Rows from block 6 of a small multi-label audio tagger, named by matrix and row number. Each number is 128 + 24 x the weight over its row's rms, rounded and kept within 0 to 255. All counts start at 0. Numbers have three digits each. After the name is the row's rms in percent of the matrix's.
After each channel's rows are labels from the 100 clips, of 14848, where the channel reaches its highest value: "strongest on" is what is common among them. Only what is clearly more common there than usual is listed. The data: synthesised sound scenes: up to three everyday sounds over a background. In brackets: how many of the 100.
# conv: width-3 conv (model.blocks.6.conv.weight, 256x256x3, each kernel summed), inputs 0-127

conv.133 095:113135147127129123125091121115133136129152155114067165116107134159153133127156085166117156100121123141120144143105132079123127110100173084136141122111184134116132100167139159122112128107128120119126150114130100085139096111123145113107154111163128146137099151103113155163093113125144142142143134167109130087144150112113110096151118135120138125138166088126131143150136095118092094121158
strongest on: melody (61); first sound: melody (37)

conv.179 098:095148108139150104136118166112159108160140160168122105133130135118094161129162105152121149120110136185145147093082180121131148109105162121088118167128159138144145112122102116090140132135185112127138120108166129100124097143146115139122135096104096132128113123114121109099159123079117119132156133151162128108093111127137118155158123144115126114074113144140166148104149100109138129124154
strongest on: thunder (37); fire crackling (26)

conv.193 093:105108162146123082123188098128131143106101137143119094121100117117153113121130116147167120179118098122144089164116101088143127134183119114116115119144087156124169124143121098120129079158123139152140122139112133162081104148189108108115128162155161160119153149168124101121137156108116125099133084108131124085152128142098183140141118117127101071143147119113110117126170108125133131117120
strongest on: coughing (43); bird chirping (39)

conv.50 105:113140100105105138146176160125106126140140103131154143107103133114131137117136104115145166157151144136138104136216097150143125126127102123143134150094199117127149115143198089088103081157119134143096135132122153164159138139139121126114152127105128121144139117159157122102130116126167130154099106112104083113115128134126168149134127135150122088138187143104157119132159111134110131125141
strongest on: melody (57); first sound: melody (41); car horn (39)

conv.196 093:147137113129101134112117151114093126119107096102147130137146117122088113176093098160134154114116167077148125125165136177147107114100146130127122128105094143125105108124117134107154092155093120133115128081122101146132089149141158124092156141088194115127117121131102124089135105174112101094159174107128124166135123142121116147152068128155135143128123140144079133146115137152092129140125
strongest on: frog croaking (95); first sound: frog croaking (48)

conv.163 100:157169118138112139136100135140126116151115083105117097126118111139146053139091149163128117122103149135148162112085133124138120141105131093136172147055125163125114129132126098142111125132126115076086140125158143119121157117101100172096129119170110117129134140101103107121088127130089101131129131139166142150143123114133130137114111147126117123101114140144122125110109151135163162133120
strongest on: mains hum (50); background: clock ticking (31)

conv.224 098:126132128103112142106083151192145130126128170137147154152105119116127119153126116116097119095126109099120127140107118145125123112080150112149090150165111128127118180161102095113149144116135118127142144147142167136131109133105108145155123121096138125120156125188063133143111094095179112097122122129123099101094134092132161133087085129097181110119148162149144129129088124111137101160137
strongest on: glass breaking (98); first sound: glass breaking (57)

conv.195 099:126138154133087124140142108124151092156123122116132124155093121143128110166118122139090110126169064135118151101140104089146130126140068136128134146109114123127144135125159101115113125127130122137098148177115103092125123159108156087191115105147093095130102152118138093122111160138134176110119112126100152129131135165087139107110118188158110121176135170145116107098117095105193146121088
strongest on: bird chirping (93); first sound: bird chirping (67)

conv.254 099:113096142157118103109104136139143137179132151134160157138155134140129094119150125120115095161142128146115140140108131135130105141084102117094156150155115124148155146117069138181129161124133124124112146117169191094109173089156116099135100157097166117140126127158153131147133108120139108142138171061111118093152086145128129106111149153110147105109142085142120105134128140142167079150099
strongest on: reverberation (78); text has "room" (78); text has "reverberant" (78)

conv.108 109:085118161135120170156152140126135119167143127117122129127121146125141138110107126121133120107154122120174142113118131127108113139107125082145117124130126080133173104121157119160110173147085144113144111126130144086137126105129116124128134126152098113135087119095099114162105138129119171131119140129136168123096104106131071209065130125136149131142128112104143136113098122148154144163115
strongest on: laser zap (100); first sound: laser zap (53)

conv.122 100:083101143094125149174149168138119170161124123108102121096160125118099133075097148157140108147152106143168076133115079124132157143121122162142126174124130153144118141115117104111146149114179119125077102111162137096101088127130117112116106143094145116132145115119188155138150111150121137129130121132124116136133126108122120097114186108132121154137123085139130114109111133128127076130125
strongest on: speech (38)

conv.67 099:095142151102171150092117166106135108151117131148103119123111144125135152112152118139092126130136126133181098137114163086150115106137149083145091098087141120134085092165105151140120158109111107125126147104074160085108144127118093136129160126156109079128132106157085153180077138119157160092142123154111153126112143122156086162098116168115111098132186093110105148099100110114141105145112
strongest on: laser zap (89); first sound: laser zap (52)

conv.200 092:100079146137111131126119101094142140175145099134109154165157104118101091106160119214126113150169102120116151097141147063106136118143133137097123143077123134119115160134146126130131139120125131179120077175116132104104150104153133119107146127153103144150100153122124121111081112152092165109128171117145138144126128127111120122136134101159107134136129119120108143136116124214120132116132
strongest on: clock ticking (36)

conv.46 100:094111155141117110109141146121092083082146104123142095104147150088164155151102159110115119155120110120134163128160130144133109101123164123170081142094125167089115075111105155142119211159135174139147101116137140120114138125147107113099139144097119149096111115143127110139094082119130130170077108141108125128122121117144130139095129141127135148125152147083122135105157119080140129161162
strongest on: thunder (57); first sound: thunder (42); explosion (40)

conv.157 098:185123117107172127115104134146142151123149120138134147089117107123122103094142077113119132124088118134101129152118135098146139159138061126083096149117117143150134113126128131096088115150124084137159126147114141134104112102117127085080136153133112157104143083130161092124177131165103114108118136131177068137093117158116148125137150164138164116161136109094142111158147138107138095134115
strongest on: mooing (79); first sound: mooing (54)

conv.33 110:098079160125131106154112157105080109163137129127143139158119098122110122140161171114140115140146100149105120090135114120108112117057133111136150141093127130143163140115143113113105071141157095132149126106111079153138166077164132085077161070171172105140091134120131128092114131097087142110127120110144107120142111146122177137120125123135098097148106145136094124089114132106143138107108
strongest on: footsteps (60); first sound: footsteps (28)

conv.97 098:091121139114172103134142175094126112139129147161133149153132134114132144105133130172140113159135118133135155121167150099099125133144129137109135098093154131133097138117168156136153108098121108149118144129088135137106083143137146098088138147120114138122087122135140087143113146149158121115152100163123113113118139137087126157076079115106123131172120079143131126125164097103106117096073
strongest on: barking (44); knocking (38); first sound: barking (26)

conv.227 092:169150118123138079109114091110099095107127167162145105186121134124155111122141125125119099105108144136114115113145093126127093144112148176151175126092110105113158120117092152092142131120115145159086127173186089149127121100140123140127106097123109094164103125087122148159125098179138121123114129156085093119145163182139154136162153108175109107110138105155141103130147127131144135155055
strongest on: reverberation (83); text has "room" (83); text has "reverberant" (83); background: typing (34)

conv.74 110:093133084123110125139118079126146131123116121106136103127129145117110146105093100103098122140117159129137126136103101126159123119124115125118118145148140180099125113117125107127113130157093137157134138134144121149113165096094120144135107151107102130140147140167142138114104119120139129121135134136147108120133167114105122150138142089172130128157171113120122110119120136126117051164124
strongest on: thunder (48); mooing (47); first sound: thunder (32); first sound: mooing (30)

conv.220 101:124175163151159128128110173083154117178117197135126115129131127104128152130125145133110108157139130120144135162106164121152116111098173106149129144113102129121124147129152144177098172116100128173116116152123127143142165121069105118131119157137156117152131165106133142131094191116109124114088077132124118095129142121131130197089108093152115143153136096139143083158129151128137129108124
strongest on: laser zap (92); first sound: laser zap (44)

conv.239 100:126101093131096156148110133117114106120127087101114120119092139142123135126133119141129119108147152155120127153106143140114142116113154181160148153142126161177126108132133137125104125136156100101116144122147132105129115097100125126111120114157169084075150090138142113116134108114088137126135148141115096117138122155173165113096154177134146100129124158139163112134119125116080129076117
strongest on: howling (67); first sound: howling (50)

conv.201 104:109121128125125186132084112162124113105111147120137104114137110082122130129130071128166127128154112071186075164090084150150101154143125136135133142136157121117115091076138111141136149109109122142086137136126115133133100137116137135100131132137158105148158116123123121129133120126130154134155167113138104131122125098075106105148115121152166105107134136154080110125106114144109125134101
strongest on: explosion (61); first sound: explosion (33)

conv.77 096:111082163144126135109137177113091137152124139122165157153117156103130177102153174133142148166133127094110134152121126129093145122160157161135113123114122156093108122137154131097116137167134113130131101119153090169104121106095126121104089157145153090095160112109120186121158160142093142157134126116142107165110096109122118111131123104124131102143119099132113120117166141101134165107172
strongest on: beeping (38)

conv.234 089:098091138103137147141156119081136147123120096139109147109131118111122087134106093125087117148135115172148140153143063092180130093118119136114131154097151089137130098127119093106166162116128111139133155112139118124140129106159099151125177103110114125160147082140157135115098143101141156150142118135133095134137128170171102119108149174151134131151131152141091124094176134143090153096144
strongest on: background: none (67); thunder (38)

conv.155 098:119121136116139128140108142123160111084127139150112094109134113119144089110118118129130140154117090178102108096130108126143147109107139167160128119074114133138134125169151149171115108166120156115102125147080112141140169148120113121156121138119115108116095153126139163076132125095117099129106131123101128125122146142144126153101107179142129072131136118124145065126112148135155085140121
strongest on: barking (56); first sound: barking (29)

conv.197 099:131153130144139140143124134105133122131130132142129136134149083134117152093129188121104140099115197112184137111105128096121096099116130138142155089105156132113193071161110144150108105100105127109146142087114124171107105116143131102131114125143140178157155184130134073139136094080175164135104143131095153099124127114109146111131105164137157117114111133091154125074107145153091162109102
strongest on: glass breaking (96); first sound: glass breaking (57)

conv.1 099:111117140183151086135120092111146189122112131107129139114134124113130148116130109124088120132114104152103123107124089131118143137141156150141107121124119136094093092095133152076107076114141099133134129130126119108112090147087124133127118131175121096122113190100172114104116150101110135164119075126113086161167127126115143115081115102128180107130091131130105102049177164152101135067181
strongest on: beeping (40)

conv.130 098:078068183150111123141089119118111133148145104108143147135120137109110155163096130193124157102110097141107106114117093106139158150103110157131122165114114176104092117076150116141163113104106097101135143126141133123125154119138142132094171093102136113146107117090134156113130121132083150121126119094133139166107158174121130111113142148147115153122130106100096165110096163086093101080134
strongest on: beeping (46); thunder (41); first sound: beeping (29)

conv.188 098:118178125119146103153130107112161106060173102174144103132124092102116115142110161126100115151148118153112140111158122147123164115131133117161145094136146124168108120114121159139118124124115117087090154146078138134129111103124149115121088125104151116150082153117133092106158110143117143105157198138099104091118133121101128129164124132132097145100121104114135101089128086119110129132115
strongest on: reverberation (62); text has "room" (62); text has "reverberant" (62)

conv.37 096:145084121130169154125157149124163126148118133086098098137111140128150152146113119147141118155117149170105107114130156121128117144112117167123134098128144114180134149156158112137138141123132124097122157149102154137150149144096124136169138129152132106089121138112126142117115110109111163113113139155093125090137172108112134176112065146086106118141121123132113119132120111143123129157153
strongest on: background: none (66); bird chirping (33)

conv.4 095:134118168122102101105110159128141100119148135122147157137139120076137131113139111124147080120137111112109081135149146195142146096152128158130118140083123115133141133178137120103121122142094145066130140088117111142136142133117128095129108145150155149125155132158094098150101128120128166099125114107205129127177127133107108128128141142143114135141147135128114120123120125120073097120133
strongest on: glass breaking (83); first sound: glass breaking (52)

conv.27 107:118111102130103124120100134121089110116108161101162092144123155119108128134174132150112087131113118148099147144120162156114136108115106116131123141116128127143134092132146164126103158123085134126115129118097127115108096092107104123125140103138078166155158163170121127141141119081155140107125125123134119121139115115136099097130137158116139106144114152168136123115151126133134089098107
strongest on: melody (91); first sound: melody (58); background: none (49)

conv.238 106:121101155154105162139127126118156134122097140148138131119131127121147118146085181159140155144119117105154157142106132152119124130126113123138111151129092164158155112090114134119108144135123082135133166147124123134112092104119118088147125161141192169078099125104124076097118116148136155082109116107130120120133167122164134088152151109089130143121126122158119161132125102105186125129122
strongest on: explosion (55); first sound: explosion (33); door slam (30)

conv.81 101:123112134157133127129136155109150195135127088086095132095121102158112143132176129199161128119128131145159140087124108114124125120156147102110090118139120121148123088125177141129091171121129134106126131102155125148170106112115119135103094125115141156111129110187104122184148182098075112109091139110107139109129136097156107120123151157182141124129114107145114122133103108116083149124133
strongest on: speech (67); first sound: speech (40); muffled (low-pass) (31)

conv.23 098:126161145116139123116147185087138134112095124132085120164119080141083126158118146147136100113140137113142110135099110128119125128128109118160164133105132135163137150105118114164125117136171075100129162087140104125116125138125094172113117090159164133116124123115110139115129117131095160147139117120113113101077125156114131099161111130128126110137139122128124136190199188183106097155135
strongest on: applause (83)

conv.233 108:092128091141131150158137163106122112172104098138134153109166122159105126140138099104151080121155096117134123135150140159125111117105155128156134121129162158112151132151099102092137168141116152130143118137146126143142136110154132173122136142165129123116140079136112112100161118145120132153135157096237134117146126096128087136120135093124106120064132106143148137126130163105080115114144
strongest on: mooing (100); first sound: mooing (52)

conv.127 098:104174072123103121164110151148131124170137180130120143145101096138114112139142078127111147146127107120119094127135100121158111158126152138149113146146088205122147104093138061121116121132088102151126109084126066131145144164132143106092122131151137132147116125140113155142100125111105104115122127094141152110112162083091115135115108128162124129100100127142135134142151115128124099114103
strongest on: frog croaking (52); first sound: frog croaking (28)

conv.178 099:131140157122119138144101153087123114116133111129149166112175068158100113136110171116107137110096124106165128097107158125138135135148099156139123115144089135103126138142102114157161116134139102115087175129115129098139161152141131147143146129121174116129106156106099113156136125122145114144115123162131115139106132118156125107172125163127123181135123151143125121137162112182120115107099
strongest on: footsteps (95); first sound: footsteps (50)

conv.216 090:183107148120127139095087159122147119097127137161145094103118126142136128109188189172122133149148136123091112095181121142132127112066146121100096145137102152081156141121120086132130105136122143127123140127065139103118109172155164138145141121116114152122141142089150117120153083098128155102144101111112122125089094115070130081126111117118123106141168125115136167100137118124135166150114
strongest on: bird chirping (71); first sound: bird chirping (54)

conv.69 090:170138123118134140133092140133091150139143074101176109155150082159112141119143107133115129116131103117158092125100137152187137126128107131147107136154093133169086147131124182091074125122082100121154094108140130113121094141162153092090107130146131143129109112095111133136159117112145111134147128099117116139112135117101113145096172122077169182130102139159158102116140104164098120121107
strongest on: water drop (76); first sound: water drop (54)

conv.5 105:138153113128098105119092164122117124096109142126126150165142143118097140089158117105136107166158131146163094117155141133185130144165129101101105147113126147121127156134114124174148119107126109201130156104113130171116171125154114146138139132073135081150087123155148153143174157138147123124142073121152133110146129089117117131112144115127099152147117117132153168110115117082127124132139
strongest on: barking (89); first sound: barking (60)

conv.88 103:128118065149080150141093104116130170180103137104133110113119115102116146117139121102134110151103123122150089123130129155125158090151091115116118094098114096121105097110174122139133149131165178136118101086101104135140124105119092062114083182106127154138145151125168147186098101117090142097117093116141115140142106111129153124117102106113141118081106124112137152161103109119123106140150
strongest on: speech (85); first sound: speech (51)

conv.255 098:102143141116108110129140138131112127122184056080151093125136119126104097119123102154144161120135143132129133111135134133114117178109101113140142124103090121121154143124114097083111077142122128088103136144145139125111100124167104149084123131141124132169128107102122109098115105127127159158078126132137072107122111138087117129111131137135113137130150097113136118102122106168129088127128
strongest on: mooing (45); phone ringing (33)

conv.92 104:115144140104118089123197122153135117103086118100137153123158161107149121147128139144160104179124137121176128140166143125140175135135110099152112143131121124137119177156110131166129120158155153137144132111135118198107144130114152107089111117110154134136100125141154169069092090120162116141141134089152132106107110149104098107121136091130158108120128125138107123163113155101136135119153
strongest on: coughing (79); first sound: coughing (50)

conv.54 105:068139121150142120185116092135089158126109137139118058131096125112119117101163100139119125122106106127089109137125107111134129164114148141135135093120122071095129121118127126129118130156070117126134108134145117142117127122145145102115127150133166138128160082130115155114087119118089086106082117167110099104135142140156124142144144133143093148116128110145094156192123176125161088123149
strongest on: thunder (34); first sound: thunder (25)

conv.38 099:122133135203118139146175102115125143109155133113156148141133111124130149107104137183108109137131109068170110133110115094107157116118134115092150053074145129151142131107123166132108165103110128158166124075137118129135116158166126110121122120139126171099119096104105137109121138142082099125128136131209111115153141128120099119118136153126158117120135131154139107113119123132113116093184
strongest on: mooing (56); water drop (46)

conv.59 107:140155120119134148107118124124170147103085160103155106186132130140118125158163093135132125110145153125164158117126133171084100162127149109170130160126143111128149156099177113134158154142125124131142157098146135130151099114099131134115145095109079093115109147120158112175129190123122115133133126104139127130080165128120095154142137163142132094109160117162191140103121085137115160151122
strongest on: laser zap (35); mains hum (30)

conv.204 101:137075120128108122151113163104132135150161144122132165069138078147129121089177097090142126102131132123134115148124121112183183117110103054107089128133124135133120132121142125097126138142132133075187130103132135107155144157105090112141108115102111130126148102165126136098107097137110100131123130087163114119157161129109133139129144110117146119188110077108079123135127134087121087130124
strongest on: thunder (31)

conv.104 104:103117131136155103129130150112123147123133146143085160143133119150094156117170109148142108154139090113133168128148114155148147122157119114131111106161104108151105080133103115142123110126141142138143120180150152126107100164100147145170126121126093126126105116104082126148150104115144080133152138120121088145142131132148154112159157104082113132163102128141175128110174158148136124106121
strongest on: reverberation (70); ball bouncing (34)

conv.190 089:127132118100145073109120111111144146165161112111099119121153149188111116116154099106156134144125107112087113112121192090121086096123108086126130116151110087122133139104111088106144100116145139110151136107131132097136124133115154172101112125152114130168183131112121106102116135101095154105122193140114072148116120095090107133077138115109118162097083128117138146141146133139133151149146
strongest on: wind (43); stream (31)

conv.110 093:186070135129108139135172144131097115111116136112174128089090171136142096119155134126133157157123102167113110138096100115109186105137157136108118116119085090143132193148096163087142109121116152143122140139115146182135131115124122147148101140107115121093155117127125110103129100149125145162145095109130132154132207148153142134147166126102131115089153145113094104112143084118136128161153
strongest on: glass breaking (69); first sound: glass breaking (39)

conv.16 095:132170092092095111108091131131121120129098115106166153127148107141130142094088119130156129122141166128144113111129153073128116120163124113123153119129120107131145194097134095142128116129159154129142139093167142125079115143148117110090118102119090148153130120081129127139160127139150108136116122113157141120099175139166109139087138142131133143116163145133146093119147145170171109131162
strongest on: reverberation (72); text has "room" (72); text has "reverberant" (72)

conv.18 105:188154101096117121183122114088164124152193145093108112100125144108122123129125129104126097086101106148137088143106133094157140118095081137127128085105125129156129123130138156127153128120142148138147087094098138114168133144114090146106108115118120117105095149122159168116115153137120135144142105209123150154199122081135143159097159120126143152159130139122112108111097125079128119114149
strongest on: water drop (100); first sound: water drop (58)

conv.171 097:103148126107129127132126100119122108123160102144156108149095100133115150102111133114167169135105124079070112117141156103159156116107133191105110117134123153142108102187147172091150132126122097113123138146095081135161148130108099136114107087106122136149120130137084090129143129078114123141106133123111116111167129148119112116122184147133093164187088140138153145124208157124133176127138
strongest on: clock ticking (51)

conv.229 098:148096123120104123119153106119133087115098116112148164175151114141127157110107105130092096119146105132145126109168133167136070132138143085194099145133152120142131101110127167115160114103113111126153108082142131141105138101086125112109152196111118122122091158143110102130149150135127103138162110119157139127152126159102156132125105080142113171108171180164135119156103156112140105103092
strongest on: footsteps (26)

conv.244 107:108131165111175153133140156171150123162117131096141147148096117145127179137148126142107104129155127117141096154105120139108123112125123133110133117147127128141120175139140118124136184176136114158113090125111138125134135109107151147163109163113121126147130141114132152138145127109106088148095130110063143107105102118143118188081147148142164117101136156120139114130124117106118133102120
strongest on: laser zap (99); first sound: laser zap (49)

conv.79 097:136167141108108101111134136094174164091142094096159127131165117135107110118134138108108134089102114174099121139133127179123147135140146149111113151138150121139124143052122115112084108144155134101178076090143093134120125099119103133122135137162114097117113128179160108115159090099136139125109162134132150163098156127157146105171134164089122124090144115128135115137096144122075142136152
strongest on: beeping (60); first sound: beeping (36); siren (26)

conv.174 099:151137145122117109153107127128100084155092114109164145154162132104146098124141116110135146122150154114111091116132101089142145115121116129130148109095114111103126114166128115137146135127146120082084125128103074144098172145103120147081118155152132131113120125110118144099131095109106097069163134154098138171133117119109112142087100118121135127153146131153115167141117086141141143139138
strongest on: clock ticking (100)

conv.126 109:102173128135135104116159154103130143118130109145109135104108110122151189144135156155144127110170143094169187155119139127129112165132133107081103118096149103115119128115092143138145107103148148162112082143142113074129111155080144123142137101106117157142149163152109110112137112175144127111100123125119151140052126100099162113132114117139129120109122161116129123113127165129164105125143
strongest on: explosion (61); thin (high-pass) (42); first sound: explosion (39)

conv.52 095:165111133110114116149131166154129096128123119084138141096132113142094155116145148095124141113066115118116108134139114130139111103100151148151121167121150127162105127113130116151122143100150106146069137138148111109127078107120115118120165104129133106151121081113131164085132125117110075161131164152137121073144093133148142142195135129085148132114159136123101158132099139132139156127106
strongest on: mains hum (27); background: fire crackling (27)

conv.71 100:131117133123156127136103132133125155166127182128136127150108177119183161131131105147124125168125103135105128128108143132133114145156191119102154131124157130137101130130145142083172107090102118115125122111152116170102159138118133094126116117115115107130122172089122089115123129127130130092132162131155116099101112163090168116129091140103135135178140179166141130147119189159124131146103
strongest on: bird chirping (68); first sound: bird chirping (40)

conv.175 096:077079144130157126077143146127125125206148110133127139120113168115133114104119092113123129097126082159163123156129113165119110107108120116195148115096153165151144122125174091123104146142108101125165152120169147101115086127158117179148183146126108156127095091137114109133088138150136113130077123130161117124114112135118138109155105158116108125108085136140160123125160155162162087134086
strongest on: wind (45)

conv.211 101:130148167129131169129129123144189098123139152120101149146133156123087120110104133153124138129122142122136128151131114142174076120138099157089120121078132111087105126154162152109126119110121101111126075147142127169192121162149089124128114150146156099142091114112106096139102095069121100112131107181127119124161107124130149129141130152128139146188121147142141156130139126144156156127138
strongest on: bird chirping (73); first sound: bird chirping (54)

conv.159 099:113142098165111127159159121158136151143124135125130124107160122148140127121142165089132141121152143127096116155148152135093115113156113174164151142110111084139118162129143147090159130142136171118119082138142124176107174130102161124138118129140153095130121138125127146126143123097162199087140150155110127084161099124124102120159171117174119164101156136118155146117137082106162120146116
strongest on: footsteps (70); first sound: footsteps (40)

conv.41 101:093131150114091141152138107106121154106171129113162146153131124138099114099154111125135123131102137125113107102128137135127105175125145125118085111130096120102146122130101137082118130091103099109161109162153095144102102104091170191169124108189131126101102152122138135131122153097092099114115104127132148172119144104110141139117159117124116151164090152153172105173086115159114116091154
strongest on: clock ticking (77)

conv.236 094:154100081151140120121107096109134127122126114140145112138133116083134110090101136094119155120111124131098130102150120151129137114125109101159085132124108146113135149136110103143114127117067174155168106127207148102118126153119125125134146077169116090167108118089122151161107127141125138152147128121108168194174116097108080140103120118128130152095146126192141118157145109110129119147125
strongest on: beeping (95); first sound: beeping (60); background: none (55)

conv.235 113:128170132134123160148085138115145168138130113148110143105175120136072130098120141101190141086150143115133082157133140084135121134158152114118134134100136101127177169086128149132140101067120147075145137128118136179110107137122136145111122102129136133115120182156182143139123120091152122124117136132156113112157139132109152117161137118118147129139161146137133141131096115101136135105108
strongest on: glass breaking (95); first sound: glass breaking (64)

conv.102 103:126164115153097109117134158124137107129116145128104154135157161133075104151152137109096132137147086175152121147120085125104080128106099128123130176092107112173121113169167122126090114142123107119083094110097161095110110164119073125088177123155125144104158124133168131128103132144137120186133105153091125129106116126136148113144131132140140099150120116129109081147099101139117156116161
strongest on: melody (39)

conv.39 104:127128096152157064194123108101122106152076149144140141092187135143084124106112159152124120122139146132120113105131134099087104102120116116116187140124107116132102117133161127109118184155115127133152103144123118115122124116151132128116102134130151113121118155101134147159164147149112125105101095171095102124121092195111125126158103115142133136139167131108160149134107107112110126150125
strongest on: footsteps (90); first sound: footsteps (46)

conv.230 097:143119149111135123134120104139128121133156157173119155106123133150156103129140108225090144168106167161102101113133143121097111110098135118106133129174121129100155115150164155094096142139127099115123112096119100091157102108108110144140127137105118114133137113104111108155166116104104159134109118136127139150186154145132158121131110130149122096111121149090123140128108135141124123129128
strongest on: water drop (72); first sound: water drop (49)

conv.140 090:125110119139126163109116128092083131086132109079135090117142120117124128147120144127104106130148142155127106109143135157121117148125106141129118142175119154133132156146124165106153154124119116134144131134124137075125100093146122167090084128088177099161111127156091120089159153110095146110106168133092131096108105150078123114121098141142093125148109098127086078092117110136088114133109
strongest on: howling (54); first sound: howling (36)

conv.12 091:097124139144155123156094108088126152128131132081090137095158143103095169139112129130127093124106137107138119120124071177102155129114086121127107132090091162160115175140104146136156119145103147105121130119152108114121127108141139142087073145143114142121151109094146141112153167146131120162131128139105148156110152117119117076115102137140113132135115134089138148112101129141143178114115
strongest on: beeping (68); first sound: beeping (43); bird chirping (38)

conv.213 104:097126102133148104099149124114129144091120128118130158071132110128123129108128095121171134073106127143145096136105114054132110132133096092150132166120103144162135145155122167111093110115125147096129130157108135170128147119127121092096098146143154141100144141129117124144103121140143155113110142099145135097126118187117146143171112131108115101077114155105108108112132105125138133132141
strongest on: glass breaking (98); first sound: glass breaking (64)

conv.75 101:128158125141128117137154127130125106120094117146133134090111167187111127114099115135102109091131144135146188112096138136118144123148126169118104087169175126107107155119153119119113134151141151105086085131140138140109137085110094112141155161147148129137115139124091119083182137096108081109072139116137117143094158095148122130129130118144138147162114132143135107109108136135102131104142
strongest on: howling (83); first sound: howling (51)

conv.85 097:152110110146095121098093134122166132130105130134086130123113167124100102121124136173082116129134088073069115135161118105147141147089133162105084137137076118140094099078154113130118109057154093129138147156126099125107119110087142109134125133173115135102135132146159165112113120110125142117151077143116136114102122106137138150129113168133116135144141140154127131126113144101121119090101
strongest on: bird chirping (50); first sound: bird chirping (30)

conv.138 106:175099121107146125108169094112153170139094115133143124150169132143115095114122149183142097129105123148128101127103134102142082130154113103133109128123110087164158133128112096186126143127135133133155163151114145093143113150145103149114126152101130101150128087111122152124142099093087113153134145142160124165193155173147169131116148114152121142136090138086156140154111132116170090126158
strongest on: water drop (56); first sound: water drop (32)

conv.48 111:164110142107113156131129095176150105123132110111133114164110121127132074156147157106129128128114183151130138117089150157146118113123151110148129150107173119069116122149122129110123102117162129113118135117171122135131163088102111162151117106106127107157127140143127115108114141132109054074162117092142142152142150125130164122136107149115141112127126120175181130117118115144170149112126
strongest on: mains hum (91); background: none (46)

conv.245 096:136153177147146126120104186137123086109108126158117123149112169182104118103165073129128128098109130166129154129124149142120141111112132158110140116140131124093077119141151109104107091107168117099123127143142129160114114164083131106142132108109091149101079085141106131139169154128140119089127153128110100115133152138143129103143132153074099121154141107117124094119117122100114098143114
strongest on: melody (82); first sound: melody (58)

conv.121 095:135115116106142174175121170135161132150118125155133158150140102169147101127154117153084123165166129117104131187138140112145130164161111092122119180103129146119122120104130120115130129088136126143108121166134136103082148155128156159149124111111175133138135149109134104057132144137124090125112151124117141107104121135135121115169130099103118093126121078105145167159156107120135099127103
strongest on: bird chirping (69); first sound: bird chirping (48)

conv.125 090:123123135130097121143139168103074125139109152165142121124119133125105101158119152141147101121122108110126105123135136103151104136136124159188124130065152154142135092127119191123129131097104119099089133117141077136156183131117119138082087146168128131135091089116134132137119185127106159154098124124108126134114122114111143148111168140155109136111154105145113141189102156118090107158113
strongest on: water drop (99); first sound: water drop (52)

conv.68 105:149137137123138125156088167145122118143153132115126135088105137158108134150126161139145115084100128125157120129116171087133128113075093110172181122160089118132136131131151169130089181127200126102131105091122130139155126131119130115129140159112147146086120130119124145115117103123178105156144106113154119136102099127120100135107095150102132120146097111096133142141179134096158121142099
strongest on: footsteps (50); first sound: footsteps (28); glass breaking (26)

conv.153 087:141097130134120069108124157119157074106099108148138132062110088159120111128164111085124136126123100154104128122127143101082117120166117131127146145141127129157120115133116094113098139116097147117113152174095128116146114089150162166150068114109115117157124174130135133123148154167124134128111155095136127145164121161130129102088158150118115139168144112125122109121139113114128083117124
strongest on: clock ticking (63)